From a checkpoint of a small contrastive image-text model.
Model: encoder activation quick_gelu, encoder num experts 32, encoder patch size [4, 4], encoder widths [48, 96, 192], text encoder norm rmsnorm.
Rows from block 5 of the image encoder of a small contrastive image-text model, named by matrix and row number. Rows with one number within an expert belong to one neuron, the router's apart. Each number is 200 + 30 x the weight over its row's rms, rounded and kept within 0 to 999. All counts start at 0.
Before each expert's rows are labels from the 100 images, of 14848, where the router gives the expert most weight on average: "strongest on" is what is common among them. Only what is clearly more common there than usual is listed. The data: procedural textures in two colours, tilted and lit.
# router: slot weights (encoder.blocks.5.mlp.router.weight, 64x192, trained with AdamW), inputs 0-191
# up: expert up (encoder.blocks.5.mlp.up, 32x192x192), inputs 0-191
# down: expert down (encoder.blocks.5.mlp.down, 32x192x192, transposed), outputs 0-191

# expert 24
strongest on: pink; ground colour: pink; orange; pattern colour: orange
router.48,180,220,190,184,182,219,208,247,210,179,159,191,173,170,224,236,205,178,142,179,204,191,232,179,219,160,209,227,220,249,195,152,178,238,167,248,179,184,193,212,193,172,262,216,178,155,159,201,157,262,217,194,188,126,245,163,201,174,221,185,201,239,228,145,229,222,212,261,174,148,194,158,211,212,194,173,205,139,216,179,172,207,256,229,206,199,212,231,173,212,172,207,180,195,214,143,225,162,202,157,192,212,195,200,212,264,225,207,170,235,166,169,203,192,225,219,168,231,185,195,183,164,231,174,214,233,193,264,174,244,225,208,181,238,194,260,198,189,161,174,230,186,219,180,244,188,213,224,212,239,156,219,177,222,229,163,241,255,213,207,182,223,210,251,175,222,195,117,178,240,173,207,216,224,210,193,156,247,249,196,207,153,196,229,168,171,251,186,183,214,220,169
router.49,176,206,178,172,157,216,227,221,144,217,175,170,183,177,231,229,196,179,168,196,201,175,247,211,221,198,224,244,236,204,195,181,165,243,194,173,155,187,235,190,190,172,205,210,163,143,147,163,192,226,256,175,209,172,203,206,220,149,199,182,153,238,206,187,217,213,217,225,211,164,146,181,196,171,228,141,198,177,214,207,184,261,211,270,204,157,140,217,138,210,193,188,147,206,171,147,263,207,199,208,218,207,197,176,241,185,186,207,154,221,214,177,209,182,205,213,231,211,167,168,204,130,229,165,168,231,216,253,123,201,214,220,189,222,180,211,160,207,206,191,221,215,139,155,213,202,217,215,218,221,155,206,160,165,237,181,229,231,179,214,177,187,204,222,177,226,208,124,171,230,136,204,204,217,178,171,191,252,238,206,205,214,199,246,146,172,255,197,218,237,181,191
up.0,198,191,257,204,232,203,238,231,197,212,179,194,138,166,161,209,189,154,224,189,224,204,197,111,240,176,149,210,211,194,215,179,224,205,182,173,192,178,236,204,220,208,215,201,222,206,212,194,236,111,141,166,186,211,217,221,180,180,217,276,186,207,249,237,232,230,217,186,173,202,188,187,266,218,225,164,180,186,254,153,229,181,204,176,208,277,216,156,199,200,148,192,185,209,177,214,157,183,175,257,169,192,235,182,236,193,198,181,189,189,245,193,208,167,197,199,167,202,256,212,198,267,191,209,219,162,159,161,166,245,188,170,163,236,156,225,224,197,187,199,211,192,159,232,220,183,206,215,205,169,220,207,195,225,238,246,238,186,194,188,222,249,205,151,248,261,189,169,224,222,175,207,226,200,207,249,239,222,189,146,216,178,182,199,278,199,184,213,202,222,225,171
down.0,233,196,182,205,235,199,157,169,164,207,207,233,283,199,247,145,174,198,211,188,159,206,154,254,186,262,190,206,179,195,179,188,182,222,213,194,140,210,197,208,189,246,238,227,202,202,171,243,216,264,156,206,197,189,202,186,231,239,219,171,233,208,140,235,216,131,207,234,202,163,192,222,195,231,133,179,178,207,103,143,211,186,209,224,236,166,188,181,172,207,167,216,191,213,217,214,184,189,192,200,201,268,166,172,207,173,234,190,198,200,185,229,238,195,231,180,249,197,173,211,182,184,185,176,215,225,178,185,204,200,165,246,183,211,215,166,198,148,191,226,263,224,202,225,225,222,205,141,153,239,191,199,190,227,198,160,208,210,203,194,212,159,182,217,226,239,215,160,239,164,252,184,191,234,185,152,163,181,226,212,134,204,148,226,227,196,223,202,140,232,166,207

# expert 28
strongest on: red; brown; ground colour: red; pattern colour: brown
router.56,133,204,191,238,207,176,238,183,243,236,196,216,169,177,232,249,209,148,200,246,203,198,283,201,211,197,253,223,188,260,185,182,196,241,145,211,183,214,155,207,137,217,182,223,179,222,221,153,161,206,237,171,171,181,194,197,243,140,243,225,202,238,228,242,215,202,232,178,214,202,157,165,217,230,162,196,185,183,192,186,176,189,193,207,239,187,231,238,219,171,188,213,150,181,232,161,187,210,235,184,186,190,159,235,182,219,186,171,196,197,185,229,181,231,194,187,235,203,110,171,211,166,159,172,238,256,191,236,161,221,245,215,210,158,234,222,212,183,180,223,204,167,200,152,193,156,222,198,219,200,186,236,241,200,211,219,209,205,237,189,162,233,195,224,186,143,197,148,195,237,176,208,265,167,223,220,149,270,183,197,200,178,212,234,150,158,211,215,197,228,190,172
router.57,168,165,187,218,150,152,231,188,182,254,182,263,166,145,223,251,250,195,191,212,193,208,238,201,224,173,212,199,263,199,173,185,166,199,154,189,165,177,133,159,139,190,215,190,170,187,193,126,200,224,206,205,190,225,203,202,242,197,208,215,186,166,204,230,185,193,162,213,197,179,160,203,241,172,230,185,211,218,233,230,170,216,206,252,201,213,210,274,183,227,191,187,144,205,200,167,180,176,227,153,227,189,183,243,215,259,216,181,233,236,168,224,218,169,184,186,206,202,193,213,219,177,189,208,236,202,238,220,184,274,189,261,218,196,165,171,220,171,202,232,241,158,187,164,238,202,237,231,238,216,200,265,223,181,187,170,196,240,229,205,166,196,203,217,151,154,209,213,209,255,149,196,272,199,207,216,193,249,187,199,244,216,181,209,146,208,196,222,158,247,168,193
up.1,199,230,205,206,215,265,169,220,197,255,184,163,205,160,187,190,225,201,234,127,174,213,212,155,244,156,228,182,214,180,226,196,204,232,278,160,171,269,219,182,217,233,216,221,218,249,232,227,182,185,194,185,179,191,234,218,251,166,237,169,196,186,242,198,197,187,206,154,179,202,198,208,202,201,227,217,237,181,248,187,223,226,142,194,144,189,212,199,212,206,215,198,217,248,143,231,243,201,203,169,206,206,226,231,200,166,172,191,182,233,164,227,204,191,238,148,228,225,165,170,220,223,213,141,200,166,167,268,139,213,190,155,170,231,236,199,183,204,196,174,243,166,183,167,206,232,192,193,250,209,240,258,244,177,195,183,255,178,228,161,218,248,156,187,198,173,200,212,168,176,185,217,186,209,186,190,199,210,247,215,208,160,210,233,195,209,261,201,205,245,246,266
down.1,208,177,142,179,137,209,230,210,196,182,205,229,224,214,187,183,165,170,194,222,200,201,233,255,192,190,137,244,257,211,219,171,190,181,198,253,176,176,212,205,211,174,222,190,185,153,197,196,204,197,178,143,175,212,171,205,186,257,184,229,198,198,193,176,203,218,214,196,190,197,242,245,198,222,180,153,153,158,195,175,196,177,146,266,217,178,184,233,219,138,170,223,212,264,224,189,168,209,173,223,150,182,196,193,197,158,297,201,178,197,239,170,239,209,200,237,208,203,261,215,235,221,223,262,150,212,134,160,250,182,212,241,193,201,162,201,229,166,189,279,179,214,232,184,207,183,198,236,155,191,165,236,160,195,191,199,225,220,214,203,236,175,228,189,232,221,179,264,198,201,161,187,234,219,187,161,179,207,194,199,199,194,225,164,189,194,154,225,177,193,187,131

# expert 9
strongest on: grey; black; ground colour: grey; white
router.18,171,197,226,160,193,220,177,184,147,220,184,168,211,256,232,187,194,254,219,222,183,194,127,213,219,144,211,241,132,178,190,208,234,237,263,225,232,175,177,243,210,180,141,212,226,207,186,202,242,220,177,226,239,226,265,197,163,175,207,156,206,178,148,180,223,241,225,149,260,190,203,168,202,222,251,235,252,197,160,188,187,174,194,208,202,192,194,203,272,217,196,193,200,218,167,215,222,232,191,194,195,130,154,196,223,179,208,198,219,232,270,212,169,219,148,213,214,206,163,177,196,189,234,202,175,183,185,158,163,181,205,226,170,203,287,207,142,171,209,183,162,198,199,157,170,166,170,173,186,205,228,166,173,217,197,196,209,190,184,189,201,204,218,252,242,219,202,271,149,159,222,237,213,200,159,224,209,190,206,178,206,196,236,177,259,197,187,214,202,178,205,199
router.19,199,222,209,212,259,207,239,171,147,198,194,229,209,201,191,169,158,228,203,200,199,156,154,253,155,204,191,166,135,178,187,224,187,258,255,191,237,225,179,202,238,198,191,187,227,172,238,194,250,194,152,166,192,222,247,171,234,245,214,196,226,215,193,214,182,241,202,126,216,166,246,220,178,226,245,254,170,206,185,185,181,198,181,215,225,159,157,214,215,229,150,162,221,267,260,222,240,203,169,193,147,210,220,195,213,192,176,236,180,199,218,173,203,218,183,189,151,184,203,211,179,227,173,186,169,131,205,164,237,180,198,162,236,263,204,199,168,173,211,218,181,185,220,155,210,240,196,188,182,228,187,182,160,189,171,195,177,174,172,249,213,147,239,198,219,177,211,277,186,155,231,193,201,229,200,235,257,180,184,166,202,176,218,155,254,211,196,216,179,179,187,242
up.0,238,201,205,206,216,182,191,181,188,174,190,191,138,222,137,192,210,221,206,190,211,198,177,215,184,220,247,182,182,215,206,213,176,170,156,235,180,218,169,142,240,243,230,219,237,185,204,203,230,180,184,173,270,164,253,216,207,234,198,137,207,251,205,214,192,166,244,181,159,215,187,211,183,197,223,125,237,136,246,203,207,200,231,198,204,177,216,155,166,221,218,152,167,159,223,172,193,218,202,225,200,237,238,170,261,220,193,227,227,117,256,205,243,224,202,221,188,199,223,236,158,181,223,171,172,147,164,217,205,201,219,200,170,193,196,187,197,217,146,182,271,169,163,197,212,151,205,212,176,183,169,245,163,184,187,188,230,196,171,209,184,198,162,172,247,248,160,222,182,180,185,193,242,230,176,183,201,204,233,200,179,255,211,182,136,172,137,175,247,177,208,191
down.0,187,189,220,224,268,248,182,173,191,216,187,148,218,195,182,160,196,250,194,178,233,194,250,189,226,199,209,241,206,184,192,222,187,168,180,242,174,144,186,207,261,200,177,231,150,192,209,183,172,205,187,185,181,174,190,237,180,201,175,190,168,155,204,151,210,225,145,195,260,203,191,209,204,183,139,243,166,174,220,161,173,174,180,252,225,196,149,236,186,223,269,248,220,215,189,228,216,123,215,211,212,223,219,156,205,161,160,162,178,226,127,134,177,225,254,205,222,197,186,194,237,259,195,203,180,196,217,211,176,226,180,228,256,200,182,252,230,218,250,192,188,217,257,229,179,215,246,230,173,187,166,168,208,196,183,186,229,170,187,224,224,215,228,187,143,189,165,224,211,181,192,212,277,187,232,176,245,178,179,166,215,185,212,175,147,201,216,232,200,201,200,211

# expert 23
strongest on: teal; pattern colour: teal; brown; red
router.46,143,134,196,223,209,129,190,168,178,227,257,190,212,191,211,198,211,141,235,167,191,235,229,215,214,250,179,203,114,257,179,199,204,181,200,237,161,175,158,188,238,192,215,207,241,213,257,165,221,132,194,256,221,216,202,222,187,220,200,198,207,183,234,197,206,141,195,211,223,251,171,216,162,199,227,207,264,230,174,201,198,181,177,181,213,226,205,218,236,160,259,155,236,225,205,205,197,192,216,165,190,204,171,212,170,202,187,182,243,208,177,241,146,209,181,206,159,229,199,199,214,222,189,250,245,202,217,176,197,185,201,240,248,135,209,142,192,250,176,233,206,184,191,187,246,217,185,211,204,209,213,227,201,204,192,181,201,220,164,158,204,187,132,199,217,240,143,279,189,170,179,261,212,227,211,225,204,202,195,214,209,156,163,153,217,240,184,171,196,224,194,214
router.47,198,194,230,182,178,185,178,190,236,196,242,237,157,188,240,194,197,199,188,228,210,234,225,207,234,181,160,210,170,232,168,149,198,239,150,173,184,178,186,181,188,199,214,180,247,221,210,161,226,166,172,213,155,264,184,268,215,246,227,208,221,141,210,208,114,196,166,230,202,256,194,211,211,163,169,238,218,230,176,224,226,149,154,202,245,239,183,153,269,169,238,153,191,218,173,214,141,184,200,177,222,225,171,215,198,187,199,203,218,182,171,265,246,262,202,196,210,183,200,182,247,194,226,229,235,194,206,213,162,177,238,218,195,168,177,143,183,283,160,179,199,173,218,236,184,199,179,174,191,182,164,234,242,206,190,224,189,258,175,181,203,194,140,169,160,180,176,186,203,250,141,181,227,170,210,193,185,211,168,194,186,187,180,200,231,236,169,202,219,201,216,181
up.0,169,219,217,180,141,207,250,172,155,235,206,230,206,230,174,154,236,226,213,219,126,149,169,213,200,215,171,177,218,222,160,163,170,292,199,211,200,194,198,284,201,289,231,190,200,225,210,202,188,239,202,227,187,200,203,218,199,215,155,172,254,165,161,190,209,190,224,185,154,205,285,214,212,171,145,185,207,139,216,197,224,238,182,221,182,200,203,224,182,266,195,168,203,220,160,217,137,199,261,179,192,173,162,191,244,152,173,219,206,161,134,234,203,184,200,183,174,224,243,223,219,200,190,198,208,229,151,218,184,153,177,176,180,178,219,211,207,217,225,241,212,175,145,253,208,199,210,194,238,176,230,198,219,204,194,183,192,171,168,199,248,206,192,239,270,210,196,199,211,235,224,187,198,161,200,198,209,223,194,202,200,180,172,213,187,207,140,186,187,221,211,208
down.0,205,182,187,214,247,207,148,210,212,228,145,193,195,152,193,216,208,227,190,215,204,204,203,175,197,167,263,188,227,249,203,152,195,188,184,223,229,226,145,172,231,198,191,178,187,192,146,225,229,185,165,175,152,204,215,189,178,213,198,225,200,164,239,156,198,165,178,195,216,202,205,216,190,223,198,240,183,167,183,192,95,177,164,167,157,185,162,178,188,183,172,184,192,226,213,168,168,218,169,214,164,151,201,210,138,179,203,253,145,191,167,190,252,220,217,201,181,194,210,205,140,216,209,187,211,175,220,245,211,230,251,241,201,240,177,195,215,171,216,175,222,145,213,193,215,191,225,241,184,236,143,234,156,221,228,215,216,175,210,202,207,241,202,190,130,204,182,184,126,163,204,228,249,230,179,208,97,193,222,196,278,156,228,233,216,214,223,187,198,176,222,202